From a checkpoint of a small image classifier.
Model: 48-pixel images, arch preact_resnet, activation relu6, depths [2, 5, 5], widths [80, 128, 240].
Training: batches of 384, held-out accuracy 99%.
Data: 245000 training examples, 23.2 epochs.
Rows from block 2 of a small image classifier, named by matrix and row number. Rows with one number belong to one channel. Each number is 128 + 24 x the weight over its row's rms, rounded and kept within 0 to 255. All counts start at 0. Numbers have three digits each.
Before each channel's rows are labels from the 100 images, of 14848, where the channel reaches its highest value: "responds to" is what is common among them. Only what is clearly more common there than usual is listed. The data: simulated grey scan slices of phantoms with and without marks. In brackets: how many of the 100, against the usual share in percent.
# convs0: first 3x3 conv, stride 2 (model.blocks.2.convs.0.weight, 128x80x3x3, each kernel summed), inputs 0-79
# convs1: second 3x3 conv (model.blocks.2.convs.1.weight, 128x128x3x3, transposed, each kernel summed), outputs 0-63

responds to: several spots (79 vs 17.4)
convs0.6:055079108149148106125157139097107111113123113111143150099169122131146110118123081099125133116128130169124168135157146108126105125111130145119166101136128128138160149121098121123126162149132169125138107094099122147138158077190094132146134128
convs1.6:147155175111089137124112156124182123112109115110153089142125102109147119145137138154107143152107143111153090173141092132131110166143130109133125138142141102101107140116114162129137117150125076

responds to: bright spot (79 vs 16.4)
convs0.35:111115123085109134115167115117073091135131175126126164050131150091146100121154184139108119150150110144109119168132122111121096125120149127125108153123114130091119101116106101122152087164138143141160110118140098128130136129141120085131101137
convs1.35:099131111148133116122142115110125088119106100160140169099131120090136125125135103129146135154119144079121182133153100099104113110130120170127121091143100072156147136148121110140110145085158184

responds to: several spots (52 vs 17.4); bright spot (37 vs 16.4)
convs0.87:110161136183110121075149117114150138135117123135095128095114133136183110096084096141140115138116121108147100074150099097099146154140082145140147120112151171120124109140105131093144134171101098138135127116153115102118111169153105104118137128
convs1.87:124136091093138131148129111127159115140170112104142117178097129139125154097148103131120159163127106138099165170151095120157105126130157137135131138124112113155151109133090131122113149132142133

responds to: noisy (67 vs 29.6)
convs0.55:127125112156119095112140095120119115137106147116096109148111135069123100126117109109168125114103122158139173117144064098141170134132103168140120099147148070124106129101063099125114118106141111141108108093147087107127117139148144142132121112
convs1.55:180148141096134112080101115126127107085145122106133145081129128138124115154133126148129075104131153108111120124136129138140160092142128080108112102091118139120122151135092171169152138127121108

responds to: limb (60 vs 24.4); ring (42 vs 17); dark spot (36 vs 16.6)
convs0.61:155129080113059097132133100153103132139121128147120161133149100117164133136137151100143099074129179120132125128153192106095141146160109126102130126153114117108136108070159121083123141149132131156110129143093117116121131114147139134152107121
convs1.61:109116120121088136112124156169117125150151162098102142133130128136107147100093123146096133100144117163146175098151170144135172145109139131154121124151134115166144150141130084101164142114120168

responds to: ring (78 vs 17)
convs0.72:118135156094122128153117091120099172093125143119130125138162150157130124119083108098124107120121132128075186116133111197075108119141108122139152158151115159111139117115157105107140096147112115083115114155176146140139136122113114150150146132
convs1.72:148089090176131117147118180127136107158180128129144116145118154151127118113154145114137109110102136141136133160118164078087103155134074138091129136116137111115100120114140157120083113161147124

responds to: ring (67 vs 17)
convs0.5:209128120134130125145099099148124124142118114155114104103163106110115138137144091141138116119122124123109117143108113079131134161145103114124114119108190128138126141195144202117083133136150136150092142145153153132111097121115130104119113113
convs1.5:065131082103117125114150100114127137114123141099140152147080083132115104150175175156104105130116106082189135088137136129160124078168101130116163117103147143145154112149113092113110114100124146

responds to: dark spot (96 vs 16.6)
convs0.84:125135125106092191106129129164123136136125148136090128133096093123119117100116119157129127121156111112132164137124175148096130118128102133182093094142128116130094153098154127089119116100080105115127136122144136152075110092094151139159144084
convs1.84:160138090157082112073097116154113156108190121165143118139118098115136142130131123104120122133163137131140115118097086114158132123133087118110101146111113113093154104096176119149116120106135143

responds to: limb (82 vs 24.4)
convs0.107:121126124145133117135120123101125122112122099036132124115126112208160141117090128162121132132114138112133110121078145084096089137109147136160113118113124108090147143149105121096162112152129123166132118130124088141123146110134098092111129111
convs1.107:093132111151124125120153111140149146129074109141089153160110102180131144113107127122125231114138094137093101112100123130133083101093165101143133144127104113121124123121125112108147149114131106

responds to: limb (56 vs 24.4); bright spot (35 vs 16.4)
convs0.29:136134117103110092082077125125101134157140194133113137161109107148135115096127092098092176137111116129152133151164116126125121127140104172131151096130136169158122116145140135112125180100160135101080144137128109143146106132137105139148163108
convs1.29:103111126090093066129105095137126135118179139126113163123145164155118132123127117133097104121104110140137077152089153102177137150129137096143138098068140147104122140126133113118133106129127153

responds to: several spots (70 vs 17.4); chest (51 vs 24.9)
convs0.121:104144117145066139110151143104113148132126126092150125093123108127113118111094092122134140133153085118162141091192107124112120147129105115157128104113105157100112118140095122125161132159173121097136121120118119113100178134158176166128086123
convs1.121:089110144129147126143100138124122131163181126148113130141148073142115132151129121141144130108136162144127090095146121073145149148117180145176128136091135104149164123145108133139169112094157136

responds to: bright spot (55 vs 16.4)
convs0.114:106129132107137142124100180134142154162106120126127083184108149114133159143120150114149154128119087164135112118085136111137123157154127116103096118120111168113096199100106121099145109145133110129143115113124107194121116124164131148158149121
convs1.114:137129082108101123146121103126119141123147118121126130142100174147112155142155189138126150120118146132137114163147125149131144142087132132155155150088138102113143120078100184105068086126125141

responds to: bright spot (46 vs 16.4)
convs0.112:166137109132098127102108108110108121169135095118103119103126103139109150125098120138146122138115151140189098158115125127113156161150117167086099139135149146158138111125116122097105129146113117213124112105138115084087139155133100132101166129
convs1.112:098115138062144132146132152131102084153086104107181177138098195151114166117142108143132118115110143150121111147134136118119170125174139132163076141149084143117139143099132119176125122135118101

responds to: several spots (72 vs 17.4)
convs0.76:135085123158100149153142112104118152074110099116111119089143137107115177116125125095143151098168148135118104079130125099104119189137119124136117130132145089108102117124098178133102111124110141149108116146142100123114157113172118152147175128
convs1.76:101123119121118127138110115122145121135119096143136137152116148136141109140121110181125087145119135108096141114101081164127117125092185118135110158168139098140123139144122124089159153106071110

responds to: crack in bone (36 vs 16.1)
convs0.109:126149143135102133092120105129137127146083192192117159148109127115102125088118100136140135112124108073129148155147099143088104135108140084107121114131107135110151122127130141173144142117110141102123131119158116113138087155082110174103155123
convs1.109:156147088109114124158130085113118096099124158070182148138118144125149117117109108129138086158158133161122126121131088137123136157110121128124112111120087151177157120121121110135114125113110144

responds to: ring (67 vs 17); limb (49 vs 24.4)
convs0.43:126131168127136123162066161093123128140125133119110154124091162114127142107125154111128127100110139108141182170127095131102114105064093154118104127119151109136137155172114128124096129126105088159160163129137126101140125121094122146105145173
convs1.43:106145076124167124149197122164125121121134192141117179116115095149133104134114115118087100113123136120106145121120155127101168108111106165081179150134154141136163131155105046113118152111109130

responds to: chest (51 vs 24.9); bright spot (41 vs 16.4); several spots (39 vs 17.4)
convs0.75:121073146156107168151133119091112194119115091148129153142140134134130161145138118118103087133146143136112101086122121150158108143132120126203142139136145130071141145131106132126114123123106109108131117101130117101114161151154122145075138163
convs1.75:075105117142136115146151073130126131124115108151062131139086110088090112108145161117115081143105177108148136103112085114132156116123144160121126115109111120127101137148114151118119099081161152

responds to: bright spot (83 vs 16.4); chest (69 vs 24.9)
convs0.2:117083095144155124141126111101119155145153103138139148112141106130141136149106124106125118122109074147119164101113131096121126093151076118096096158106108133100129138140089165071082116125107132124191099129118103110159136160134165133149126132
convs1.2:091135121121114068139138157096128147117130147120161113134163128121152129145137119121079128122138142129133159165126125144105118130113088116127147157125153178099139100092152141143123139151097133

responds to: limb (100 vs 24.4)
convs0.14:119149163138107147131093113167135177114094083140186099162113078165137113135148122111171167124148113127151111123132106149120133099109142104108119086094105131141137173102120108113080100108142109120111104127115095120153134133117134122130166121
convs1.14:124121118142113138141092089111153108124166124154134111055141124092112136156127112130137129114096155111124067105145176128094175125147116131113096168099098126170148081096088119145141114112117137

responds to: chest (55 vs 24.9)
convs0.90:130149079129111089133103109108139176173116115107101125140111094149132129108126085080143130100143138152105125178161186115097128154142151132144120096146126132091162111094148108127114131170125132140153097083122123156120113146116118155102147118
convs1.90:103130146144129111134115131139101129138151137155098115146137106152113144150132131128090111130105108149107091118105112123107134150136139125147148134148114200124118162187132142137140112110116132

responds to: several spots (71 vs 17.4)
convs0.21:086074141113135131112102132143113108128119139130101166143162151142160134095120090122135107139148176135129132159151100174114113152131130130085110113143159113103136135132140122122104113153101143108110081054120102085118156128160104155148147139
convs1.21:110133147119143117097068093099135126110119120130151122131120098134114133108129111115124097145095119123122208160137113105094107132139163133131117149134127137077131106117131124142148124141104138

responds to: limb (50 vs 24.4); bright spot (36 vs 16.4)
convs0.22:153145110157108168141112127126102116089150148121082129130165106115109149111173106104171108110095108141113174149141154148095135103108122145117122139116176113110103081136118101092117135144138140151083104118112109121179147123132109120172144158
convs1.22:123113138120121078145135100133128162137121104105117085136107135101108133150120102160120076113117140089124133123144136091167180089104067126103128142104113117125101168142100159131100150124113146

responds to: ring (63 vs 17)
convs0.68:149095117123106159135164088122116109110158138118071094111163105103167102122111068148125110162128120125130132143122149123124163155144119126110151164173143125131159140127154139112114095172101144129103090124136079150146147134127084111131105153
convs1.68:206151172147116139119123138090131154118152152114105121173109137128124127139097134099117119113144140141109120137091151136115136117152149161111180159160133138138169178120101096148144096151109138

responds to: bright spot (42 vs 16.4)
convs0.64:114114148121094119112117113085097125143099139109147160114104145117116092100140109155113165179124141152177115104151131106123137110095125146145101161156131129113120079122123127117148147112161129081124145107126135161161150122093142149128207109
convs1.64:138110128076104093151139118069125110157142144104158146124128144151127143133132125147146117160106076146117137133161116143135131160102166141137158127109102166132154152149172112105117136098124129

responds to: belly (87 vs 25.4)
convs0.8:170165127108126146142062116161118144133118111133090124122140160140119122118077052139074108089137116099157148114157115147171132114116102117128139120132122105147140135140150135151095172156098106148126137142130155137107121138118155155131102148
convs1.8:134106126122103093140126107104106096098143123127108101106146127114147170128149109123115113170097095148150128122083160111127147131160102108152114149184166129136103081099161079125178064130144122

responds to: ring (71 vs 17); limb (57 vs 24.4)
convs0.26:126115127149041139144169116130107116115099170091106119121125124119140127133146089119151130094142123167145159151148166121116116152113130136155119176140139107088159102107135104107128148089113116121113165140156107120086122099101122107120154092
convs1.26:148160074143114118127122118166129103149171127112084106130122151122121129124105192141130131163140108166160121130110130104171165161145092135108137192145118106110133129156149165109086112135141161

responds to: dark spot (99 vs 16.6)
convs0.70:154137120144104174128139137143129097125097107133103138136141122110163083157125086153160098087132135123129128108107162089134138125108116124197128092161135109140129133146133132093123094129080128133107137109193096152093100145122123143147161114
convs1.70:113145129137131123089062131130125129147184123135083166130094155130088123138140116149131155112168113125161162118095116134151121126136132166123117138155072084118135139082151126149115133107145120

responds to: ring (36 vs 17)
convs0.30:166093116151113082122142099132115138081210099147138151106132115118140138122098110109118121121152137093134139128145171105157069138162084108112167137130139114135155127120099132118125107139138130132099138102117099151110126131130179137139146088
convs1.30:104126145143115116162137109135151121146147150114141123107109121131107114112093119127126128100119184127162124118185168112120134103099131115095195161130141098113165094109141148142122133116096149

responds to: noisy (73 vs 29.6); head (72 vs 25.4)
convs0.40:118103149109119104109157142147109153112123132084129120133111108130097115127126111110133217109095127126121091150122110097153149119118152139110081102155139101097113109104116102170108071093107109152152117125118141154111121151178116153144127128
convs1.40:131115135122109119160136099125156161137125157106109088130125126091114124123098086118100115090150147121081108145132140094148145158125140143124158131180151163156094126107114110120131130121104122

responds to: dark spot (96 vs 16.6)
convs0.69:089131156177136150138168113097098093100142131140134186100178107137131130114096123124109100161120181147159151112133129090114098171142100142139126132134112143087117145115101126135135106146134151129128146128115142155199129113133108122101140142
convs1.69:132141082137140107151113099097106085090160102101179138125139106128122098140130117112166107147133120122132143161100107108085122082104129126117090117125121088158122111162136130127152143142121147

responds to: chest (69 vs 24.9); crack in bone (41 vs 16.1)
convs0.91:117113118085105177098113122135114078107104096105124141143131145148132147105184094111110109159131162116122124151108110120138161102081129116122113129147113124159137094139153177112175160110117158130126117098121111154143138149120169142134187122
convs1.91:146095161150097132152121102124147129140093175107127147120176131083136120122112109102142134164116136155142158129147147150099115160035102096096098133158127152106110096105103123125136109084145121

responds to: several spots (52 vs 17.4)
convs0.19:140114100155119128119128121105093154098130144151103171060106125119141154145116056094146121116130156145118162147151119109127118175157112153116139154140134133097172092104123154146120114159089158128108110108126120165153160106150121142107126137
convs1.19:146124106148164176107081094113138163109143115129079155090149101132088107139140111112138117135155129156153150123120121123140130127099107114143130139143138132140126128119104114103131107111111112

responds to: limb (93 vs 24.4); bright spot (35 vs 16.4)
convs0.1:134091120131119133086127153149077151142111198151127127180149135120094129124080126095117111128106113116120150135126108076133085129088127122138097150146158077129112110128105114105131141138132147085111095141092121127119103130180142125130137129
convs1.1:095147102104133128189161101135155139108110100097167085117129167128110101170085118122127117134090159160140110123149058119100115120088161143118117073102109120145126147106107125095123146107139103

responds to: ring (73 vs 17)
convs0.93:122086117127106116122088119136111136109158099159101146102125076095143125126111120088141077100124127135094100152159115159083179121130110127109157137112128099122100175104160111119124090131138138120122146087135100129102155131150143107135104082
convs1.93:112099173131132136082120129135134107173115123128080127141136132125109135122143150116091106091088094163099106163119175152133136135167111153131107134135102118107119189129148121127164122122133111

responds to: head (91 vs 25.4)
convs0.83:125138129101114083151172140111108133127090129127119138142135104093160084165153168118119141116132161154135137137127102121181145110156153097106093103144110086082184096106111154109109153134124127122120075106120103137113130097130117136105138109
convs1.83:079116112118151140115092159090169144144094155096125096104149128120143124131152113093119095132127122121115193073092107137138106151142128141153137127128118140127121119068121137144083133147108082

responds to: bright spot (46 vs 16.4)
convs0.4:096121123136154145103156143079102128131137117130117136090156106150060110142177141104122102090105149121151159137156117133097174116119119092081124138125166155126100109133091106123113135096110123120124137116111151117197145140161116131125144120
convs1.4:117144104130165114127094097126124194075089125095151116107144184118142120135115146146133094115110080171127108154107083144117151093129121120096138142142111129093109104135136134071084139137138134

responds to: dark spot (97 vs 16.6); limb (57 vs 24.4)
convs0.85:128120101135117171127116143136110109114126108108113119131111122121161123131164084175203128141138118138100147099135176094158115135166152110121147109180169104115122119095156137087141158134158128104092130137161120109115138154116127088111122153
convs1.85:161118108120163120126103125167082132095137137113082155130147132137060121153106131100131114127089113153103158146126067136162140118145070160114119111107075106147155175174129176161125125134129121

responds to: belly (93 vs 25.4)
convs0.111:129150101179136140126101149100133110123133111163145156144165155118123106154099102136135109138063144081097099112109097130095134099137119114124092137114148120175150156111103080105109098130154111089134148135152084099154141121131124120109144153
convs1.111:110141129131137136136100127104125112112126118111106130154102145129142149154151108123159108109118119083157079134151145163120098131148158158110142126118153117122158130114131105146172165125142118

responds to: chest (62 vs 24.9)
convs0.126:126106166149102117124087172127117151112153114130143116169069113149130139115104095137129113134123085094101125104109120105113141134106099093138140151138159136143109210163096129082138122126129105100128118172143095132152132130134091127114140139
convs1.126:141148148105104093156147138114119119104100131133141090151142137131104140160089137101172155132129127142126077145148115137126119123154116141103146110161104134094110105079118196131142132087124137

responds to: bright spot (48 vs 16.4)
convs0.42:118135128130122137129169143122099123126106138135094118084119115177112140125119101084167131096095080117132124133129129131079115137167128126106102186126184191149101129122107148095131156132132157158117111127130115128173163137112102148141140122
convs1.42:119118106135135113119147108119107157109136107094091092123099133145101130122132119152133138159142121147107190170118131105134140109100098133149088154127119122098135160164125113122110120144097119

responds to: limb (57 vs 24.4)
convs0.60:117117117104102127070119135131107091113104184133167099136149122114129114113131141128159141116149083105073127140159135153160106148139140109121122110122095141144107115126151127142140098110123155163135087102138100132141139179130112186155159087
convs1.60:153112133116117122114069110108129110184129138145088139100138163142158176125148137143129136110163108118148080133135122110077126195113143163119115118175142161072172093080165141109111105112117140

responds to: chest (83 vs 24.9)
convs0.92:144088112118133121061160131139102121123143129132187133120095139104127130119133156099155124140164131167161149141146107143143137126153092122111116111139120110086176113080129142104084122062158113131088119105092107123119134114120140136130135154
convs1.92:096076107149104162130126093147134116126131149086170145105128116092100123122107097102123127126133131096114117107181115151111198104097152127125102139110090123159159096145121166118089127089102102

responds to: several spots (54 vs 17.4)
convs0.71:119118135152159119116118109120111137142140149131115116095118104130134109096157087145125137094141119133169152131120145115108142126074182158111151105135129139154115106113117171124157132095148191121109114100105092108097139186115092136083167124
convs1.71:125139123118161105124114094081141140129122117098118137111159098096130118137116083133133098151102135149109112114147137145121106149076142154123136132125136121131090121162141124115164171104102149

responds to: limb (64 vs 24.4)
convs0.59:122138130124143127150149150149112126153159115156100092167123139174187088100118110148158147187089145110108101127118122116098145090134119120152126106155132099113133144137133121110130117130122116140105123151118128162131090094211107158138124138
convs1.59:149109131115118165088132142151128147143144121135077106158147130138128128143126108112076137130146125163123152127155095121171122134127118153151180089122138147103124134126126127108135088133107089

responds to: ring (92 vs 17)
convs0.105:161124097097088078107125115125093107119116176135163169127148138140169114115114111085106117109122141157140145176175126106123150156118081135114114134119092133076132137106159127129118167131119154163119112103120104146124127092134157136146158135
convs1.105:140140104115124129096128140140129128153100160148129140119120122126142131106146147139119116102140122145075160140139102105109100183105122117136132130112147187079143074134106145147112160137154133

responds to: ring (97 vs 17)
convs0.32:200143125102096110144113145118123165071123125097133174105102130108131149098122140084136106095131149117114134137162115111106135117149083161141122127108124110148112121109128118095202111117110123143103115176134135131122097134139140136154137087
convs1.32:133136090108121154090170079123124125140128124146085158142120109133108113100127142157085129148118155125121125128123136146113143155148119136116094159142123093123112095152073126131074156133175162

responds to: ring (100 vs 17)
convs0.18:148088118108095132159140142119115187158140105122132173120111103114100151105099153084180125123148130174128105110117089077112111161129084122161133124142133127092127102121154117098156094145141109147102106148120127106106114120122128130156164134
convs1.18:146151130084141115112154095117117092126110093128127138087125127119064131147126191115110094126136098125188128134073095135105152154126125152088118099130117147168127119119093133121072131151128135

responds to: limb (97 vs 24.4)
convs0.97:165093127125100152134133134106093127121128097135084124142136189095124110110137117126155107111102121108080139127102112107114118158125134176152144138138146088137102121144075109119142102122104115157136159087139113105168133194123159139102136111
convs1.97:104155120132105117147152148160147107116122162111140162097119112141147141139138152114102138146141105088164162158120134115106127076150120121149104136134121136087121103112141088154082143140093149

responds to: bright spot (37 vs 16.4)
convs0.120:106118121151112136125103120141081140112166189116104166146088108126140108090131085106180107108109118118138119162114115104105095104117108110095117124147131177126114124106156085100177120138112123120131148118165153097130122120139146120110163094
convs1.120:164126118099161111127132149121094124116134079164121143097130145164133132131108129145182126132128130120102110093118145135138125151116151171166099130120134083092151164100076135141108166147140121

responds to: bright spot (48 vs 16.4)
convs0.89:134114098111160140066113119098103124160105163121113125141128109134118129119115125131139060113134135171136187129137129117105104105135118124168104116147172161082092145112092143129116117141158131169097164123107131163158123110125098109106120121
convs1.89:109144126157134103115133129133106116109120122118112150091122138149147084138136144157112103103145131124156132127104159148233097113106160122134148151101113136123142075154144106130134111142117170

responds to: dark spot (42 vs 16.6)
convs0.31:100119137156088144177156116107130127130139156141099152124100144118134112085098075130145096157120115154142145121128141181127104124138131169159156126173143117125172100139121129110133083159109142114095138101182115118121122124126140160109169103
convs1.31:149138100140144128140151132101112140125124116139096158145124117160164160076099137173121158133153136117120119147090108119088135146081155122132127139198120124131130091152159141109074119147130132

responds to: dark spot (98 vs 16.6)
convs0.54:106121095158152106151095134086142149159163100118142120154130174166114124124124112155135103098117160138110117089155141119120122123138139157149120117108155112110161135096138096147105139171193124182111118119108130116162109115165100135137131174
convs1.54:138126158159143163133149101149113110136133105144153110155142128094130129107116130105091162082117148147105127155137112075134107112131117097136119139155120075132130189144179125106120125142149117

responds to: several spots (68 vs 17.4)
convs0.9:108162120152093119154155155092162157133130112154127134152068120147120129104087094108098119119149112106201130091191101114102118133108095141127092128124135132120090134134095139122132142128091121120141130115111122145117128119115154171143107159
convs1.9:123137154125126113095158098109144114136140121116115120135159125133085148161129139115141137155108143129141092107128114113138144115146123147165120152105119082124116097154159168132184069105154153

responds to: bright spot (38 vs 16.4)
convs0.127:119132131156126126112157141140128119171129176156125134113172110078148099128165130150155135210128126123150130131113164108138135106124148108166180134135135161163128114111119128136133153142179126104132131140104154145163157121156094120150152162
convs1.127:162108166123126161156148139107105149149115121110163140156101133161107145089122137156138085086117128140159162111136129133165104132142117118149163080167121121137116137134161133101124090167163110

responds to: dark spot (98 vs 16.6); side: left half (73 vs 41.9); limb (53 vs 24.4)
convs0.82:109133129184098103155146127097113115167103117166134145144167100115114113098117106114139124099087155129146179095120134121101088123150111161165104143134146056116169097103104108110157106135148112112125130103145119143110127106129140125118130100
convs1.82:110119112118119141101148126109122085123127135136133143158141117117121072163141161104116144127155134072126107148125097122103095108103122109128153157141136160076179160139141088084112115107139132

responds to: several spots (43 vs 17.4)
convs0.52:143117141129135144141092105090094131142106093138117116128129170121077169175129083186124142109137156107136092112149115089145138150115086133127105128118103109150114121119104177140082140172139102166115133123121152153116116140124128172130144137
convs1.52:106148071104163132136152111107150074104138127099138139097123195197134103091153134155068123097136126130136123115112146154113106100117117113185116140116159066131139122131142115139137167119116129

responds to: limb (59 vs 24.4); ring (53 vs 17)
convs0.20:109138159161117122123121162137108120096126110141128161132187166156120152098127126165120099088141151114063152091147100099099107166096110159082114140144099118166138149144146120115161103117124133120111132131109143105148098111127123158106158141
convs1.20:099127106111176090112157129139122151115128133105125122071149132124114110163146119136155131144110106125107133111129122094114125135128110124112084113147116160128143129117123129100160125092126132

responds to: chest (66 vs 24.9)
convs0.80:126121093080144130124117138125094126131145119087123136149140170113098178118136150105107111128142159131103102123121137117171137113125124099118112163117120120100125166077147138071125153157145180109107105121125135063129122150134164169137140097
convs1.80:154136136104156138155157130174115145135158104115099128108102174120107133146149124099101159134136113184086097129108117121132127149148108138130116126088128126070138144131119137097122125152111131

responds to: side: left half (73 vs 41.9); crack in bone (55 vs 16.1)
convs0.38:097135115153131148122115119110097118152113066169131166142169139127149133140143128117092106142133162157155099112135106137135154095125123146104092128166122135150143167115154153107105113148105146111118158122118143111141123111116197178071133145
convs1.38:092134145134112112140086141124127103090151106087108109158135140117118154129153116135126138139154135184092126134121141147091150137131112127170112138137128101132159146128080135141125100111152140

responds to: chest (87 vs 24.9)
convs0.23:120105129090124131112120118111081100110136116127147136139144107105134120132211126102099142099104164172138101151131137068102134123094133124114117123139131160138115112130142104101127194123164143148119169123120125150150125183114105120111121099
convs1.23:155129197094118135160129118122122129092103134102108113089122097129121115122123113138129107132097135126142116121137128129115127137078076100116135116111151113148069101135114091128124120142107159

responds to: several spots (82 vs 17.4); side: left half (72 vs 41.9)
convs0.27:111093097155143147121164136116138112116150100120105150027165104138120160099136127111150108117129108119142145165126124104116117144137126172111153119169135108096121091123138139121095153169140128119118145075138115170133150141146104132132139104
convs1.27:123170111142116116116106092143186162131129134123127122143154079117132101115102115123140081124109174089121131133134068116171129116105145151118114119137149146115090106154149130120121160107122196

responds to: dark spot (100 vs 16.6)
convs0.50:126131109160075095146146118118133142097118102130133132110113185161119096112103083115110136105108194128088138133162119116108106101156126120153137117152176146091135092130090126148157165169149151134103154158152125129143126127118118134153117147
convs1.50:135077089095152132103140099125116136112127108114159115174157155116153130167094116092148132156185101132121103108103122148116147125125098121166080071170093111167100131101131109128118129136144137

responds to: side: left half (70 vs 41.9); several spots (63 vs 17.4)
convs0.118:067099095156103157083137128151090141103090128129120121116158131096140089111137111128150125086109117122134124116156135132116157097102138161150152100149134119131150159120122135148111110134122144105108127093127079155132130116121131156111040117
convs1.118:163143116171123174103137089125171148137169123132138122103130156125140115102126107135149120119129124117120163153101127161149151072096124150171114153111129082146115107144123125133167111130130103

responds to: chest (62 vs 24.9)
convs0.119:153127148110098154131146083110131091166088138138156122137126120099095078146123081153126171158110131126174138116090133126134115122143105131161107138139114102106136088163110138094136074108136122092138094106171130148102149106116137124145100114
convs1.119:118126114139123174127114134116128146091155074119190171122150174133138143124104124150111115111169168117125151149124161138134077152136154143151104123144120104147173144057192092142138106129109111

responds to: dark spot (56 vs 16.6)
convs0.34:125129128098158152106126149106102114089175166113119130073130074121131113118133177149107124153112158137117122111129153133102113106166131123154139127136106209108090115136094126156139113130110120123152116122164159108166143137117145151103108102
convs1.34:132091108176153090130146131123124118130127109147157100114150112116152122091104143134126097148109107117118131118103133087106153084104112085100053084093149112126122104127124114123130108112131168

responds to: crack in bone (58 vs 16.1)
convs0.49:111088133121130159122094102107135139089120097122138152124121120138141133077140142107127136126175110146112181128148097134098143142088140156130149112149117110093139138110119144150160170139098208107139112120135124165114149132149123149075134090
convs1.49:098139095146109090085115106131186136124100113106107120116159107115095079150116125097136125129123099148157130121144100142120108123074163178139104095132129142095109106120122150089113102099124116

responds to: dark spot (82 vs 16.6)
convs0.56:150090118118156152136180137162133117148145151145146127116148098112093095116149113113134110131104134161149116122089191102150118130116130122218123109161148135119111125148114084114134106097093106133110135112158119123129102122152103095124152119
convs1.56:133158127105106102123158137107087112130139114194125093145159171184128133105153118089175128130121116095141096092170126141163113135175153149137127138106140132117083139132156116149124154143187104

responds to: head (100 vs 25.4)
convs0.124:114135092139145121192116125169152128121122155106124146107134138139145105143132121151115143088149133102137083107128103139118082077151115092103123148113161157080135125153132139089139153168147149114078157109137116103121137097131096122118104172
convs1.124:106140117108122146119161172110120115105127125109172146158142154123154085096121117146140147127160138137153110119111139123115127129097119128078109133179172137110104117192117103180201114149097140